A small image deblurring model, trained from scratch: 28.1 epochs.
Rows from block 10 of a small image deblurring model, named by matrix and row number. Rows with one number belong to one channel. Each number is 500 + 25 x the weight over its row's rms, rounded and kept within 0 to 999. All counts start at 0. Numbers have three digits each.
Before each channel's rows are labels from the 100 images, of 14848, where the channel reaches its highest value: "top examples" is what is common among them. Only what is clearly more common there than usual is listed. The data: numbers of one to four digits printed on busy colour backdrops. In brackets: how many of the 100.
# convs0: first 3x3 conv (model.decb.1.0.convs.0.weight, 128x256x3x3, each kernel summed), inputs 0-51
# convs1: second 3x3 conv (model.decb.1.0.convs.1.weight, 128x128x3x3, transposed, each kernel summed), outputs 0-63

top examples: white ink (77); length: four (59)
convs0.42:519508486506442518473519486481527513532523511516511453498508521511522527482508521477488505521493512514530489499511479512505524498511507497504523496523452531
convs1.42:514490496504519504498496454490451539482512500516460446505512481463511489518479518534474479512498477483511485465517483516500477446467517462489479494531508487494523521502497515478497529516520582

top examples: orange ink (46); yellow ink (26)
convs0.10:475490502460507455521467502514478477490474473462461513518464483493461468521465480498517469464531461466469518474468505473471464491455461488465467470461491452
convs1.10:461484562468470550531527462544503470510527490474507501498477521512521501536477519508529486449538514471519547512465453514497509485492529539500506504466531508544529509493529509503502508526492530

top examples: length: four (63); the digit 9 (51); red ink (40)
convs0.95:527513514529484509482540455477502510512475509492513475505504510501517489477492521501475527500475527525509480511514479508507519537505493476510498527534466498
convs1.95:455467551460486512526508489499483473508558488485513549531503487489458557535498524457547513493522516490473497492530468528462539472537530519473509461495531492558500488482516511471484516529488540

top examples: on a plate (71)
convs0.2:494465527489534489518488509496500511529483501520490489525483482506493506492479484506526527506497460500492495529509519502481511518493497525497483550499532494
convs1.2:515493456550474469484497520516519510479526481506457477431485508497510501487483511533486526444512494530479510493490487514531536498497536499502523513491488513462489526476477498448490477500487527

top examples: orange ink (28)
convs0.23:532518582525528515518509446483507528523503502495522476525517517518526518518509484533451508478525525527487554491506435514513492516508497464520513522531484504
convs1.23:495465524508519522506557460517524494431558518506450508509500476519505478534474495492503537494480536499522493484512522550496550512520522506481473471493505480481505504506538496472475494521476505

top examples: length: four (74); the digit 8 (51); red ink (49); green ink (33)
convs0.125:473457477487522497505488554488503499479506469486460541512487474474475477508469475487523493476496483486491513498486501477474482436494487462469477487490458491
convs1.125:520492485510503486480469524530534524548467469474519474491491526472516515485511529474511517508494460514465501493539511508526508561479487576517532503494497496481468505495510578528466474476504515

top examples: length: four (53); white ink (42); orange ink (25)
convs0.25:476461505495516494518500539508478487493497477474466517545487469490480484532469473489537482465514472467486513513470493463476465438464469493472453495484496487
convs1.25:512475503532489507507491487508465528518495529535520487531473519513500494522507498509452483499497518524476494512480505480484497472483496520523526485457510516502522475486515499496554517506509466

top examples: length: four (67); the digit 4 (46)
convs0.4:472469507503514469527461511506520519493500476475483522513484515492489472509466478507539474473516470493511462499450524496490483495473480514489470493465518482
convs1.4:521504534519460554509482476520489463498524515522527457502478499535528515536468493498516481469522506484486513543505455527513496492549495506491477470446499504528532479466526532520488508515517483

top examples: length: four (72); black ink (34); white ink (30)
convs0.40:483473470463488488485478473478544512505510477484481489539497472466474506487499479458480505480471489486510489495484482521518479498481491470494485504491495509
convs1.40:507520484514448489465501500500512531562485475498471474523475503486516507502507517567511500538519506550498481522507542477536479545472493495533472511461516492492498467515530485523517491511560459

top examples: white ink (33)
convs0.62:460495489466478482507489526517543479492516465509459483503504478461470486469497488487514478496499489500479504487494503484472472475489494473495473491474488488
convs1.62:480519535499517488486538507467476505480498513470458528491555477515517478499498506499510534513465464471533486474534502444467459478481499515489516480488490501542481498563480489480453509524502549

top examples: white ink (58); length: four (57)
convs0.84:473494505487529468521478502518518523496525474475460535523462454483478478491486470496525487477507475482482501505472530479497482512480483491477472495491398479
convs1.84:507552494474471504512536510505523496500475506510480465502481498521500489528482523504467503477532497553489532510506515472492472520497498549514477514491509494548480487493500507507521495522505472

top examples: red ink (33)
convs0.35:540488506504490526529518502471533542518526501520528469538537539516536521461522491483459515502482519511496536517530455504523510479526521453506521541538445527
convs1.35:518517550519520497487489523492465494477504495525515464491477473472534453535518487495537508463539484513504506487546487523463506512524463493473494499464500465506530477444471550490490482481469504

top examples: orange ink (33); red ink (26)
convs0.82:507501547501515480522480466521469490477505528478507507545464492532529499531500469504531496482517492493486560502504464480474486520483517494497518494540532490
convs1.82:442461541414530523497494530497498471455532500485503536503504475497488486527529476455519509462490528479496492474516459522517490491494463497489516512486503499525498503490506492489484540521475512

top examples: orange ink (32); red ink (26)
convs0.61:477484528475535487503465522504487477501455484472484511539477464485474477543485471497535504481499494459484534521479535480474482491459473535481461506476548476
convs1.61:529496473459553483497459498475495455503485464516477496511546482496503496501531502506488503498493460508539506527447536439492483526445492523541548517524516524475477517555504493527506485446522468

top examples: the digit 2 (58); last digit: 2 (27)
convs0.111:471454499453506465499466532502497478443478466482477528525483458451472476531472473496523476463508478455502511486466510481487475465477478471482465474466497470
convs1.111:518524471485531496497526504505514510505491473536507521541558461495515493495508514509490475580481494492485452495518533491520506485495530445462495503557514486515506506541485476483466494509524483

top examples: red ink (61)
convs0.117:505527471520482510493504493506544525535526491503485468514508505480520529489494526477500520506480502501497488511506510515509497500509513519509522501481499515
convs1.117:534505474510520445498494517449475538510430442498454489501501508482526490460503517542458505523506459508518484473525514480467477490508515533494503493504484450496530493542494465490504491490547511

top examples: length: four (53); white ink (50); black ink (33)
convs0.6:502509473485473526475515487473536496512513477531498467491512518472499533453505516440471490518464528503512474491510461517513526514528522499523523478512474526
convs1.6:502506514516509468461527512513490471509469535496476507549553497476492546520503497483482492497472477466509527462460523489498480473468488480496501467474448443513514525512494492482489531494518523

top examples: orange ink (42)
convs0.97:487479517479507463502476512496498475477493472477495524518452446463492477550485485494536483462516471476507528500469521456498484495461472472474478467479425469
convs1.97:539464473470531505468520490519515505476505501533515532486493487437499472442534537487497538505475524509497516480528537486536474469491541497481490514543504465513488513516502490482475504507524545